config.yaml
arch: "unet"
model: "segmentation model"
dataset: "analogue clock faces"
train_examples: 195000
image_size: 64
crop_scale_min: 1
horizontal_flip: false
num_classes: 6
norm: "groupnorm"
activation: "silu"
weight_standardization: false
pixel_unshuffle: 2
widths: [48, 96, 144, 192]
blocks_per_level: 2
block: "plain"
attention: false
upsampling: "pixel_shuffle"
init: "kaiming_normal"
optimizer: "soap"
beta2: 0.99
lr: 0.0016
beta1: 0.9
shampoo_beta: 0.99
eps: 1e-08
precondition_frequency: 16
max_precond_dim: 1536
merge_dims: true
one_sided: false
adamw_lr_other_params: 0.0023
grad_clip: 1.0
cautious_weight_decay: true
steps: 18000
batch_size: 384
epochs: 35.4
lr_schedule: "cosine"
final_lr_fraction: 0
warmup_steps: 360
weight_decay: 0.1
adamw_weight_decay_other_params: 0.05
Rows from block 7, named by matrix and row number. Each number is 128 + 32 x the weight over its row's rms, rounded and kept within 0 to 255. All counts start at 0. Numbers have three digits each. After the name is the row's rms in percent of the matrix's.
# conv: 3x3 conv (model.mid.1.conv.weight, 192x192x3x3), inputs 110-119, a 3x3 kernel for each
conv.19 097:115141175092133122113115123152148063127121088133165210157100121100087141133065159147191146059155126117136135121113119188102130093065155147089102122120125106093117123125091173115173178083099098141085152064137126155168098145141128127140116128090134118081186128092150088098
conv.20 096:143132071091119126135083142122127127159114178138114132182108117194117117092168134084142074183185151160224157115106105130144211178106134147142129170163117117091121106143117138078103139146114165136182105141110103160133082144110135115056097161146211115171122107110054128156
conv.21 103:112135135104181159124093175079128081105204091144146100114139091125159111037088129142119135105157137116147111097141078124116108146157122129104107107138127128079188142111143103118182153206147095172095101118089020086110155097145092119083090185136078100139139116104164090088
conv.22 100:122095070156072096094173030138134133117126151125128163095181112122070184109136146101120139138117101109127095139129139126093169118167112120145161105109117202145046115131157112157072079151133158139144120111213141115119181126072122126140130175161130153143141157128182092097
conv.23 098:147103094062122108142154147080180067133128102115129159118155104100148171198122165122150095157111099154074110158138122099114113113129143139094100145108099103143106079151206102086146108058121132114089129087059089084089125152208130138136127167238132123161133095104119115143
conv.24 100:157061111159144181072099046120115154140134140111120110135123117077086083144168162169103120114135164097107112113134145134179145114137102121108157137143100100136163095148114114036086111074105108138142054133155159095168146118142050126112150108116116156140175135097187117120
conv.25 103:092125165102168190143181058181148129094068143158143123137153166100095166130072105072133121083113157069115112176104189141192094067156123122123123106161178127138155078148193140168192113139148127137203092159134155145091099112130144111110105141141141109104129168158121102188
conv.26 097:131116152092077115112095129098166109108148132078147133124150169156068126150170091164071105163127147108130090018120152150139091141137124091117101124085110100132165099117114160157103112106130147121108113098095116092127065106143113121116134129131089084123120148140172142143
conv.27 099:102102155051109143114196093162133132113105135168149119109104134152106092148135131102106197065135147103105137143086119131136176106152150131052126162099131106165074165131150206134181125095067095114116171135100086074112096150172126084150156101146110144177069136110107111103
conv.28 101:121114108115114116121199087116155097121154104095154102106163111116131115192156046139088142149131106168132111109097126127101140132115114160155127125175078144176107090128110115098113180137136121164158133180142152084136120102155123092138131157177118156114098096076149176081
conv.29 101:130133102085134099125131148213153125110136113234113078121129101115139082131173133171123121155131136129095160131100099136081106148150129119140148092078122126147077111088130134093085178144156179113059102128111103173084146183093103096118063126155123112090106165125047136168
conv.30 107:142080104155130137106059186130127139149066114096114118141143157147108213130153128120152123169120115130119129151125133090094133170101136139077119112161147139134170136176115136074090131126111155102124193171081102145115093122075162125141159157119083120100189119159073142119
conv.31 099:112099156128114131133128130102142134085127138196150109097180084117217090171122133131164124157146060123111122087121184151126105145107174140109087100135109090191198114134147150080168107081127130148156107099117153109118112172109109170088123125118136103090129094127153082158
conv.32 094:131100156109157080116097168158171112080121171157163150185168144163135100137081083169099145152140179189117150178093084154153102163159165103122147116123159118117126115128153123135158166125117113154129084158184162091131025100149157150154116094083099135187164111104091157176
conv.33 109:112126144156152112166112104105143104125107139110119128093117108168085168117119195066152218118190176104106097132180143103156111114115166119083099134075099162138118161093141115108166102081138093127145071061154076093152131120127122143137195090157141129137126102185125105112
conv.34 101:139104150171106136152149113104106162107125152163041161096207155133161124072109143120118081083143192143148121136112080161139142126100119144153148114174176167141149101105182113156155103148146156099132130135077135143067176107173103098108109148085121113131143106122147121177
conv.35 099:137139063065143179043118190079143199135158117128151068129158185105171109145182106119171130137166180138133149126113129170147133147175135118131097061182090109143148111186098135051104083081125113167135110195118119092144178168074113172150138076197122126134117118075185115119
conv.36 093:131195200113176183147070161097136151148144112078151084134063105125126153084081182083066146094142152164142064065157150132067133094153136119188075140085105100125117168124160053138104140131149130123186083149097134096141111080105126062112119207130137171137114123096134149077
conv.37 102:165158132155112137101122072138170142132062135129100163149233113147124218076092223128085120148064156151127127135116065133159036171100062153117102141131174114138097093180131102172102130124158164101071111101187170161139161153135168160091131124167104148137101116069103136126
conv.38 104:148125134101124071137208160094106168137170126149124135173063126097150154082135136142154079163098168161150130112126014148062147101071160136151113144159137093133165131105175130142106124094072137096128136142073112144074176102151146127080140059100082110195105112144104150134
conv.39 094:150035145117145170140151117095148156122105114148072107120109167126156137112114140131136131108087073066117084140162187094139127152155146173092130188180216202161238111096102119069095157112113172144084152169155076099171114129149046113129107065098160119170135171182179115123
conv.40 101:152109143126110136075098144145186136077090137150147159102117086101169114138154149107172166127178172108126094170110109095074138128159096089167148135106157157194141142114125176167072115128121110141151166150161170126069101108082052035110139197083148116110142155136088098141
conv.41 100:116108078140121103124112105150133149115124133158129177082168100163099133093104178153127179158175121150113138146119109111087138118137121197165135124138093110169075089207094092115142096175179134162103147132122166180126112131097144128056089138122121183071108105146130155128
conv.42 100:060165137077145100148158125159156145112129107128115118115168075089075124103122153149161141129126125164063093117106152105140134145135122135178120143142126116141157134183149157130178161126142088094115129160120165114091166118115141078126170122179079062116068141164177119111
conv.43 101:099107149145193095188099101109113153157166126147152115149152160108135134148112097108143116141150127137216154115129123084145146143209116145091121165110140164119133125081126093079059158093128170098074121151080133104163101154138118124072099181166155091063099136083129147120
conv.44 102:143078155129142146209117094184077133103105127093127151109122227130189133101139109137167133127133179101108171123113120096072131121087126145122164151174088115129125110119096142072086149173121108159124132167116144073109146087044174108102151188091152115132112086149105129142
conv.45 103:116177157086047135096062094125203078144178125113155106126106171155101107139105115150123237144142092126139150113120161188187153109189189089176076144138050085188124093085083109102172178114105129107151110161094167131089119091160139152121156106140125084157126145186169180094
conv.46 111:142117116188102065098102152110131117141126111021110142122088080127146074084105135089064120139112087126145148161150142111137141175080102078172120143093153124150088158094099154127085173118138116163154136062073164090096109088120136120101095162141088144143091132121138147128
conv.47 101:117106100078151203151134106156200126117141097149109125127100136145128164093101094115173180089120137147120155126108194200127141135120155116122136102167140099127153106096141130164153120110184104160119138116089121115163109159068173131148092111127156132087132143145092182127
conv.48 098:123153094108187098167140107101212128088151121115096143153098160137184125141143163162142120186130108089196149080123170130104137168087076155125137098145126126104158126108159149162146102108181087170083106134121096118094082118134108074107138099166080082164133129138146149055
conv.49 099:070137096161085099157098128097131127146151166100071163151134108141157151131122137125147130124183119146146148132149197152168138152123085136113065137092133135092095126158124151130113114098125125135132139175125134086107117122177080102083109094138116131148141179112119119148
conv.50 095:144104122136137097145128117167105189142107154091192134156164140144201165105142088103102128163152122104150134129103154111159124175094063124123129161129135211154159141137097093141123137137144141116059146185112194159117156147135149141094133071102100069109128143119092144098
conv.51 099:157155105089096100119108107123143125149040131128123124126143118149134188128092147112130141103156164167126143119117168124147102095131081133165123157102097150149128129091144112131127159109113113138151110157100131150132139131111182184105165123098107136167141146122178121165
conv.52 102:085123081114124042134101128139163161175117081112106108133129171106120172083088193058101106133060126144128153116094100159112094114163078098090115156144154071170141172080112151145064165098068140122088163063157169136167091154155108139111141169108070124142126191153147141129
conv.53 098:117164074171080161117132163132146154073125141122174147101094123129116146122155118079078131170077148159141152162174037180118132143095169184135120106113053112184163177085161145111122098074078204162079098101160150084161149168088115161123111113174078126151111124080104077095
conv.54 102:129186113157140153174064164088149069112107117141170090125187103170125097135141122083139142135110116113149121103051160132137168126105111126087126108153056132097144159091113108108073159066063115088152153128177138133122109099140071138139146149150045131113173152121168117115
conv.55 099:133196121129127174127170101115123128146196202128178141150157083104110157085123071137129119135093129099098166112115107046138135149083089176151064119166096110124114135140152176206170132131161200174102095070077139123172104070165107077148097068158087139126115122183102142130
conv.56 100:109159112140120058159110145144040103059186116121129139087082134067079191148125173136133111109153168143160094123186110110175143193164067145147082128120115137160148158118145144166109096107134099188128083144123116087131127121145089116137144110080168095138131148132150132099
conv.57 103:162120064144083148107115071084165087147172123121163161133135140117142177086186146119098153129127155121181171111146105139102115166115178101115101125115083120189112146167127099137105140120189106173122155097080158173133114089162072112070161093157108167098055119183099125143
conv.58 100:157089150106152078195142136153184074180094085139147116110106145098109202115106107099102125105110119135103114142101131172129112168130075135146163090131136131091177129114143110076123136152139078138169126175110144124161135141154118088113186149155161132121170147140135093180
conv.59 101:118113145112168159133145135169162123121130116105102107163133096114115141108063137148146158150104123074101117102099149167115148166096136124115153099120135126132070101121150069078145137137103166143140105165170105136162131129142103085131168143115134164088086096106096135157
conv.60 102:135160187132153190089112070172124063094156093141119122119111204190137129129085121137141107146089101085100172088124120145155173119109147117143103147101173102123091123139113129126193110155146154176128135073128116097090108238159100161116063118129070105117152169083088070128
conv.61 107:099086106110118096138116130100148078141158101105115091127073160093083118087090106095128114105156098169152150157152076115122147157089162188130087158104114066185118102147115171070082115040047141150093126068163148174142107150108118162169105157228072117103122130146133135147
conv.62 098:191140115140139123107065152132200089161125156118171092132099116157138046161190183162099148182133137176132118189110084137145144142159126098195195142105041147170134138163092157130145162126162081132162078173105131142089127119091087210128118181094154191162107142129065101084
conv.63 102:098081160126143124096134118123118129180064101108133105110091102112145209105182128123111148062159074199140106115172098151096115161167121083132124174110128113045097130102117113186156136135103146126117180124109171113114099127092122118188159117127138112132149168127144110155
conv.64 102:111171143133124151130125073115134071153120131184132155109068165120123189133193146072148091131142138115112129108065150121082111148149128139101164128117122158145149118183138142141139170119151124129114140141127106180146129131102143149142070145055127097162104116130051080160
conv.65 102:139125105138090206106089177127149125109122124130174050113094165172175134151114144141222177110144115158115158184118155078104244163149166125130092110156168100149106140105126071097095106108187137142147108175174126124151071134255208133146123181192156139170111135144078056155
conv.66 101:124060107121076172103190136180100120122104138120159169136119158157208153151129182141081081153125166148098125103148190132125176141068146098089058145120062136116180110181092104142145141127082161086117081152159074087146112107129092130162120135149091120178114115139171194104
conv.67 095:112187056147136166134197147126145124132087139158083133101090110127093184129120088123083122113134128191175080127108128138125178147128129153157079127139149109123103119098127102104128155130130134189076153162203105115087179091176115130104148127123153157130151136093113180119
conv.68 101:102091160112102095110091114125109098114182149102117143128115136149072110111127081129075138099092157116096132087157128153076155115149157093122112130142154156104130161120141144090164093154085153079129130117107136134113109164161101080125153078160076128139099110105156168143
conv.69 100:148152121114149112121166201115161140047137161145114100134135140116154120127167129086141128126077117147163101155137131129137115056070103175140114103120074112102105153108126160126096125074122087129153066086168125150127106189138177131116139132134054155108150168115117104111
conv.70 100:132094122145151094143209166160111103091156068139118123056102128140112121141129078125193142156128128157131143155141126159179123138138071125037187080155131130104116156157135116138189094191142113140111084122148101123138096141093124152113166122125124201118094157133178125123
conv.71 098:107115175106090113200049064109071129168092143100103118135162138141084153114144090161095134109147148159166143092020151104182153107154136126142170146178108159208122127110136112118155137156089079172079141114185083115098121068135127121085096134106134136115132176162107117196
conv.72 097:135127075150115119104165137108112114102129069153116095095186140104135075154115108104138175137115121113144169158149114094107120099122056198089110084132108152115124124102163041099141114074083130122115083141076150191137158146118142156099137106048140113166201148129152085115
conv.73 094:076138133112068119157133076071134066139089091083093179192167205083119147158099138137161095128134125176140154119137190068097137119095155065184120127194124122183162079145167158094073158143090098152138172205152123149109159214104119157112165097165102111174183100073080164115
conv.74 092:125116179083114198118114135112176105104127133112097169156113110091104090172112174153100129115142062073161140082109149124158197114093156055141108112086134126124157146142203089137072104132106144134108153114178140109179107127115081082165122119102099153135080136108132095108
conv.75 090:095098195121126114156081151145137097118088110159169152173099104061157103168089061096117182160125144100119152161095115126058136083146053107100191111095116115120142122163139130158151091068141102159125128131127150151121107063069127137149156153128172141136139141126136094125
conv.76 095:113158196072100136134138145172121212142175134166192165132221178125076172130163116137125153141157116156164136099108193074136124073124159146168129148081098141115100151085116208122118168183182146135174184120114095159116112110188164121140137075093078134170118126145094103135
conv.77 096:095109098095142117108110143132091116143192125165193092146162109104117109082071089117142103139114127115117131136162186120130145158084140127144093129096105123108113120116094138173111126091093115145125117095110074133148137167094153106147120159131173127159126113193117111141
conv.78 102:101134170074127117056145158080147078101171109147044098078089115092059148106144163187166153147108102179173141210068172117162177154128111151135132126124102083098087093099140102118135134152102136132073152095174109143184178116109106120132103138172054150073129134121093185166
conv.79 096:140114102095172107124121204131107140147158124179035166098101117127101114139077141139137121123130127124139140157051140101117112185139129169119063168150132117144112103147122112155124096119195119124116106074169122132021137153105133120122149118125120126149117126116112158117
conv.80 098:177140123136113131164165099087143093157195053154104157087115120186059118097071103135174108137158151186158098106125114123154059132161110118110130132095151069106129142052182134136087121117105125128144144114107153129081141146113156152100117140104150109097103142183159143153
conv.81 099:065124131107099113158114089166154107045064099129122144137156122078079121156118145119133138097147099143193121110114151160109143133156167126133124138141120093138046124108175148096135133071143121158077146095089098120043098156100149126134122126112191131155176135194151153122
conv.82 094:121157149105147159169103120073133142124111165135142163160154115125125136085063224120128168168154164123173174092127138070161067122159121065124145117119104143122086168100197154087081123114111115131118106158122138135056156089140163095174163007029107128115129157116153146078
conv.83 100:179118150189146202105212151056126113122115146137142166139127101108066128130165181115077105139115135087213139196116109128112128130082105135114147131122163177166134135127151144075112132086117097160128165132183142127105130128102146110179095104158117107179161110071198116198
conv.84 098:151060076109181209216105146156129130123158155121205131132094109122126119081129103087153112073167181138107131158101138150128137121047152141117063072164093124094141103126106110117202161119141067141090093140071128128118146175165181174159129141163094128125157164135124111075
conv.85 096:128205101200130135110071070115121189136104094164181053096110098094071123146141184151090117122181114144171132122098154143141189112141107099150105111164103122135153095135126134174161082125157119104191094119119130070108125116132136080130168059113118144179161111119077170100
conv.86 097:103147116160148146075181153095109155182068108074133093115162138135075123088124122154133106092106104106189133138055181088103143152130105115058114079104165124055125112110144133141135100145085137106231136142123113114112122190120100132163086129122104110199061102104094105165
conv.87 090:141127046097129220143149105121181135243144156103103137110159135100123103145124140144117071102140085210102123121140101150133142187219101137145135142110136130138075193142140170116174169149198209126121108130148101106146071167214167116154129122103083126117102114136125067120
conv.88 103:129124133125124148181193169115150137099153141110133095109146148136115125137123101148067132145145109125178124079153146138175124147068164111172132133133177125127183091156144138154102138148131111127172138131184085088135174116188132167190111126196146161132097141153164122153
conv.89 096:132103091166148163128139072130097150109125121134080164170095167113131174115195181096123118118129130106148110114115123152147120060148134099137073121169149129131127134132142175168112100143160135074162087136152084166106192147114160127201156166149079099152103129122140106110
conv.90 100:075101072094198104163167140104189220154145176114150076138147119088118046156145159134109121169152169132099133088092074107136103136178139091061083135210159165169096102103162088032119113100157150114125093177123139057108133173114166173099151159181131066110160103099152148120
conv.91 095:083117232151099084101089121184108108102162180129122131160119115110116123173058127118115154135160108125160129121148157143185140160175184122074163098122110123162075119114124084026004142114068117156133158130132117122174118175178101148085128107141145148087094098158107146156
conv.92 093:127168065081143069121102124120176190112108125140141121121127127102133083112108145119143107114127134106149088165147126077116177102116201156135102105156048084152153109144140176125095069137106201109181170147083098090154121116094094123211167070099118131165143101151127141175
conv.93 098:100060136144108202149152135114107121148152146113129108100157186105162114158147126173114163100154132113134114175067114147149162144162141107125143140113080138160165137101095135120166118071108119100134091115106161139106168052053110168062104132218122121110148100123150148089
conv.94 095:107155120094147059172144136139107133106166109128155130101130141159067135145131128099118112115093138136135160139126077160148092169147117124108108112130091093131186119121129095155100111101112183180097142164115126144141140139181146149132135185132210133098099152148129107140
conv.95 094:118143133171169030107164059169133105173146147114075123131105129096085094085140134164184146109126047147158175139157133170067151114095090125092076180129138103164143178135143092083121184201099132165148183109170132132169113148129121148118128174097117075160125147087197174136
conv.96 093:088150188146160107120111155112151143108165116066119088136118161135121120084153155184130205120213149141117068181107094138164088151061121134148141204119141147086129156124150168134103145064140124040112115070109143145122145145156145107105129092076117178062138074039133143128
conv.97 102:117139103123162139148142207133147137169166132095099100162055110117070161154077164114157082105115134204138205118141136126184144159089167148143077107108052136191162109101090041142102138061101097128184112108143111140107099163156099134072135137209095096159099129117063138151
conv.98 100:114144172115172093096050047105161103142093073106159116161140132074134148151159096141060151117137137119149150163135108174109192115120109171141149145087163099152160152148070085122110110104141159146052117080098190181134158136088124105156148067121104113166119159113120125115
conv.99 101:186138091113121141110147148094122090153129087167130074146092120094149066136163091110136140150148147137136131174091054107115152141188096145090080123191119161121082148145096112140104109111105189169115107103135166137188146147118147151143143104166174116103118120108130071083
conv.100 101:138179145143084068124083094082064113127158182147202140161114148153191191148117170155155139133135117135079105141118100081111112124152015129136146076071078185125077132124137114092168136150063122065151128109069142126127115087144110105194162189161125098102111162141178210113
conv.101 102:196082118127133148081128159134088119168228171155159191094132102075185093136140145087108133085088138088167150142118165118086151074133135101165096119095049126122141139111087120135075138108079102091129161114114112094109075094134128106136101087133106113150217161132128152147
conv.102 099:143112120091138164131090102144128144139117115102187110208135130096164127141131129124151156178123118128131078103153157128128146128149142154101098130109139062197096126145121063129083114090171146158076069143122166159090111178183143181061152149103062149161099131134138116137
conv.103 105:126176144125122178099170088168160161154150220153134085094130112132097119137099131119143118124127107139143151128130140070143144135160087161137142192116046159119112110118106094115170145163109180113141146214140118099124164176145151125197152082134194143097173146115197102155
conv.104 097:152130104050125169144123128121146160145097115147114112146215119114147147075122114121156143125125080192101121118103091130093166143150161118106130131116092176131104131116094181179116079114119134165116107117113134186170128142124124040118073110149107155151145107166146134174
conv.105 099:160083087095106121118074165106130150086151165109119175113128122092153145139192097057179107149155133111104119068103083094157144143144136146108135085163112085130110140140141109122114140152117096197184111092129120110076099120128122152094186138064072133123130098135126131100
conv.106 104:147128150143156175159108086111136118060134128150195164120107094150143079151091127110074169106085125124074088086105119125176173126192174118097197098081093124159123169146087085207145080125136145106106150074130225183139135112122079136220181120102104155172116119096113118143
conv.107 102:205164115106137160109131148108147082067141097122113106145157097135104098081074107133087113123170124145160114123139151072156103197171106109111092047111151072094105096126096100129102119170131102228147085123152116136234164112093179153185081081147091098121141122117159147183
conv.108 100:066139188159123159138096189073123128125178161143158115124132114135104112067106114198130126136147125057122141122104114062097121114143129151070124117151085102143042135104078186113135096099135071075160171122083124103093143190174114118130148114097090100198155122154239115140
conv.109 101:143110098100158116133138134168126068119129145114132149130136165163144126177135111126131112172166086087156134099141135152137127171126077175157140123109138132132083127162101150201158161166124123153190122139141141163151085149104147149189161148131083149085148089103080114149
conv.110 100:071132197125059077066165078155114096178080154109124143150132111097158174130155105134149153186112124107092140116184144117170163101156066135147123175077119142164142103142127156197136141071115100062189128146136160119119097143126117100181141094060137157150095186126077133161
conv.111 101:134105106123116082135126135191161189174111109121183109167134125105120159083164116176129101107139085085136175138168137122139157097111072130144099163129122151150146099107115165119115168177107160135142153157085182192111167152130132174186212164174086086151131115100089156119
conv.112 103:175136111059149187140116096103119103082086132124206099145068105132161099072159163160125144078037084156103141131183157098109102059141179123149139118133181125084112146112073172056045113117177072106117148167138105125133125093124095093145103160114162113175129130130111112114
conv.113 095:132165109082103084162172059169099175130148175175169184115127115142161195085077159120161140137155142129126075153135110153133093141098078144162083107139105147075126174147119103127150140218136053071213150077035156173150130116095145133114135114079117139144150123110139066109
conv.114 104:109125198189058101164122162162060160168107123115198121094110050122069039121014181120102121082084145096129110133078115170100154152102162136093140081117144149137113060103129204115050160130082065163131159146142117113085111153112138088188120152147129089118113104132091152083
conv.115 105:125084137144098132107094105185125119109111177115132115135096098091076097133125170099152163087178085126103143078122152137146100127152092132089122152105122131137112123071108115141119157128161107130161113173090089115148181116120204162131112105165081176118151089117054126151
conv.116 104:113109183144066083174201150145129123138113064141094164135151144226167158131115124089129085055074144114189129152113185198071142211121139108117094137088079169143073170154122135124082137113127129071162138177147186171137142155104201122082142126089116105101133111129092079110
conv.117 092:135138115139090184127136148110103102102129160145118154050095145142111026129094109162078146085118127091155174131138106185120087145138096109154129187152152078078147156137122124150112112107141087116121134124134146114110094157125123092127117064147151131102184110145135117090
conv.118 104:180132044087147108140116133067134169136151111045114096118122199162070114105122160105087204113125246150145132107091152160099126157137126133149129140098181073105135092115154077085079141093109113121157125159134097045119145168123118114192093161125128123137124140137148167154
conv.119 102:141179112193138169098145147069137136113179149167158127107086145135159088143146140123093116111149113124119117118143084110104107130109141157126211150115117123124180152125090140064123081115121140118151152122054172156055146133138127124145111075137118101107111119158149157142
conv.120 101:154169107095130114124121160156121163129110130134142087130097137071133110129163073121180093117152151149138193152143115200151113101086131146125078145163180136161146162138135197126118135110119161182117107147193157066199088087121089058147108077128194147106092126146131107079
conv.121 103:101150139130158115137141183106084152094114144093118128167056192148104155125188113096155152111145156154118096094125143127126175150144113120209119077124079138088166101090091101042095132141116130177130124179137083141111124178098075152149091150213130138156146157112149122153
conv.122 102:154158101119100129227096120122110137120152054155137130077094127153125157129159168106106134154140139170116166060029160133200157137160173151119055107103184111115102174134133134187141121098144104119055143120062122165116162132128175159112128088140148169147083157129121139145
conv.123 101:107133069133108087115152084079153139098113156113179127117095152081141168170151147142136146136115141098116097161147164111108139100130161131189085086044100121089083162067178162149118139068100138189079133082108147111115156110122075099119111155148067104103078152151152113190
conv.124 095:146125147171117135173090119136055182096106130133134137200167108152149105101166192136142122140102107140154145108139093107074128169127123178107114124162146101108101131128126182193158135119144058168128142160093130098127122158045114113152078150121121114126131122102116138101
conv.125 100:063142210159131171117122070069147129198152111160112158133158143139042111114172138102042121134137147112130132137110083068126123082095198125137087170140194151177162155162143171132134109112057119160143138054116105147175157119159139161188122103102115129125120144136142103132
conv.126 103:154106117156118139134141125116142121140145123154145062150072146099183152080047181162105200177145141075120101149197143138111114129097081102100112173167089152116078136045054114061065114112132183126159142148125089078078209166149112116152083142076103109122151086145138111125
conv.127 101:111175160171165066070148086087081119161047169080127071155167087122157180103128166154092220121092125107149142138096168110130134145090155147171076133100108150164106133130157160140174171128060049165120127129136125087191134082085144069147075144168099081097068181095137105123
conv.128 098:121118126147141083094108157127095126107143117082127129099104169127147119062099151123083083038053133159111116177124127163165165148113148078129121105155110157131183119110129118098096162159073102164118099184088133097100079131140110131087142091097122124131123188115072110125
conv.129 107:124121195079140156134136116172177147119165104165084105104176157170154080061123099092118152090178151124124133150083120142129139166185139158146131152154142135125158127090134125127065091026116078151131113061146100096144132138117182163129113112046065104140119136153167142127
conv.130 102:103065176170180116115173145019150157177108070118152139110142122141118174112117114094140143107143109066144139110067156116107123106164092126162117095153120130139152121085176165126104138115106107128097163132107114172173108130194131136105118111077078132125116155171086118167
conv.131 101:139127095166137130126146144128083080095133104199100161088146090159160188090102109163163155160110134118146219071098115137153131098081178136155136144132080114086124143110120119190101139168156108136106173172059194130103134168105150095131132111136128125139152152220147140129
conv.132 097:099062157157130140168102071152171215052112138116093151158112210134124177138073036134196106131144106115162121142092148132104096090138137201151088106126066097120176113106176164147205185142136071141096068161077142114136177134128115125124062093144146144113168111100116131088
conv.133 102:112146181143132128117100128169106084170127105134106142123138132194142170148181133136107127149110126052084150162125159140198117097164132102141092102127082076189108141206074158166107091151118116136114149176115216144084159090122119093070130058091092107157092120110141108147
conv.134 105:095205050130117175147131108074230102089146149218114129145115136087106130142137139131083115113106122103124094054116142169122146110133099119155097063082129099128117118112115088153124168136143101140106108124051106139126136156129167187110150102162079149102138109128145127091
conv.135 101:059181148157178131075155182127063149146112091126112059100132121112133113096098193175124073109120155110107150127140133162152151125110101126162149177159090187156182111157147130120148140106143063158217103126123158132137163163143136114096140074170061137123094125128114163137
conv.136 096:130165135124038117105150079152115126150038167138139146130104203125105157096091106142151109085141112120069058078159050083103130058125183168130138100144178084134122147133104116102096128149131138110114105111109156089080168153166113191171162171243154114146111156130198169108
conv.137 102:091092115128145096143111115053149099192160090080148154159089141124154142124153107159196123142145150139113122105116182121125143043077145093119122076062073093095135138124105074126113135127115092154113129119180073113129144186179093155153131144103135096130141153129128101138
conv.138 102:111146067140164170123167153050109131146159104097084129163104179121115077094107139113141093101113111133122088074073136051108157082126104125129056054138084204143146175123152148087092158114148122110115178104116077092105100144148104165113145184143138134153153157177108109145
conv.139 099:136144170111165097143088213097175142191144120147129116103149140081109105087125078019096148093082129116139116118129141132167110154116195134132135071102123120105158114139140155113128126192112130103083198133180126152171078138122141115123174094175053161109149104128123094060
conv.140 102:137062110128120174117121094132087159151144088118122125106143181178147112117143131129118124120159103145151141171055104088061102098076147080074142138134152116138200129129098152128127187116143099121187117095164134149124120156101105149151121147134159081168072158165157116109
conv.141 099:122098172118177098160131156193142163118149144058090103094120094115173146162135099075184131143137132113142128119104161181118122133163117088125125101144146135145176122107132105184141126122161145102127103136121153139142095114170052092159131144116068085140156174087093108087
conv.142 096:118090109117135138104125164177095083140117147137154125132091138087118082066136124137150188195117117156075131128139076123090132117097120154162178163149158091077146162147101152116104137103139150198091116192180084119145139123079108163154118133084120092139142143115130090132
conv.143 102:167140145079143168131089141090112068069126107136125112072116126131130122161155131142194127215124135076151095105104160146126141089123109123061140178181142104137178166180165128171102146097114093162175137101161142194095129159135142176054144161091152110156060168136127139106
conv.144 099:122127088111146095130095123110177073074095198111134169118142168062133098137124063162117100153157114121148123143135180037124137082124112121134113130100123131157145142123180139108099146071109158095126130120148188177068112055112109098130162083108097138112193117146132175131
conv.145 101:138097103114139162090110106168190085146140123167066097087136183134182097128139099157121186140125141121132131106128138164088133124143094118139097077114096096113151097100210116121157136053053106054129115107089180128131113153141110188141093127131116092106113155119172133124
conv.146 103:092166085116097149195108142146165093142111118155151099120170139133160125100148104122175124130134139078143176165089139072127140169135128092113117071144099161091110148142130122118141128115123137126122123190176155101118099109152137136105160113101077158127125164183129119158
conv.147 099:090090089143129127145116181096084160162131098143087146116137181083144144093164093099100094083142191122111136113144115060134146106144159122139069121142085119146125154123137150123165086112135133095096130100165094086117180139070216084155109121102139156117156116111183212123
conv.148 103:102171150119185093183179134154101144143183090113106150153131118169115140119130163116225120106173152096153189144113163142098146128118138125124083115102059122103094132010071047000022128039123166106156099170103135128103121154157069182144090137195108167134110091140129171120
conv.149 101:118120115119135148141155145139105105124114081141173112132131159115073077131115199151152146144157135105133151093118117120163148149165125144153141129214194108175116124141175081084071091159162092131133183083093119097105154112112110072142141143140155160089122102119107145113
conv.150 102:152103100126182114119138114137127122122063118204171084107144139194136113104124078151106112123146104135131138170191107137183105156127133112116120141087113141084156118177145127164079137119226098135101121129148152068111113121131168119087145153139179153149130114133060165173
conv.151 100:141146139146173164103149108068138102147148131160197095140135161150170212107121147121119107118128141136139089083106145108179106156178095133125114081138072147120148136132116128110152123145095118062181139123170135092175105156208121062143182123146085116141099134129146116159
conv.152 101:078156122080100152105147123146135153187129128141154129130151080144139043095146111159073130099129169113099142077111149154118124168115104117098133114063113109093127122084098098148188177210180097103184139153125084109160169148113181110120153154068141122105080115131137162110
conv.153 095:116124123086075137190145185095128083148143146150149201131082121112104104124132109156081115065111130144103144183065103088105098126139113176157152143121172123180147169161169101160131099148137079093102082151164167158195090148140124182132029146176084153075071235102124159134
conv.154 095:122114155099108156137131156079182097077105115113128128096161193113180145090134086150121122119143137147112113102125176166160118166167124071144196211124116090166129173139119076013131100102101126131101158111117090140193101098189154145193132138115108139098179094111184114131
conv.155 104:145087165152165157105111166122081138145148147138168139135159112154132136107147133101105109135153097143158124139112158082171120108124148116131086177155172156155130115162139187081126155122118123125116138120146108120131131125180142146103110103154132169094059187080129111112
conv.156 095:133127108135111095112104152106129094098167177093146039112105113111131128134114089091178137155166141131154176131138122158127159170098126169116091139114065117143043135120156138055089142143181124133146090161178130117133135121177092140170162117227145183147160130103151108101
conv.157 096:106126119172091078139186113127139058075169172152132180134149101149139140153113127158162092151122142105120143117092138092142142117102091075127058162194115092135137129109189149169140118059162176213164084117151114071134138137120116120079111085160043123157125090114081101111
conv.158 100:118087148084115122158175155121166101132138178114100103076106142145128030153085100139083104154062101085176129124153138130170134151170196116157061095129154154142105058093168087170132070150151197104147120143126148102172137134145121158125070094141074140146132145138147154101
conv.159 108:136120114131127179106101137150109102100073135127112083121159134118115126112124145095071058140155151113117172139182118110091079102128131148108152104110126138175100162081125142164190169153168171142161125151146141124046134121181121152189128129092088146109104108132115119122
conv.160 100:156121147127081141179073069110147160100135143117134091102109070109150093196070109144098105130133146126128115113126106130099117077109170112172102169143135129085123163166128122089139105124219116122122076093137156139127109128196116117110114122134152147157159104103102135120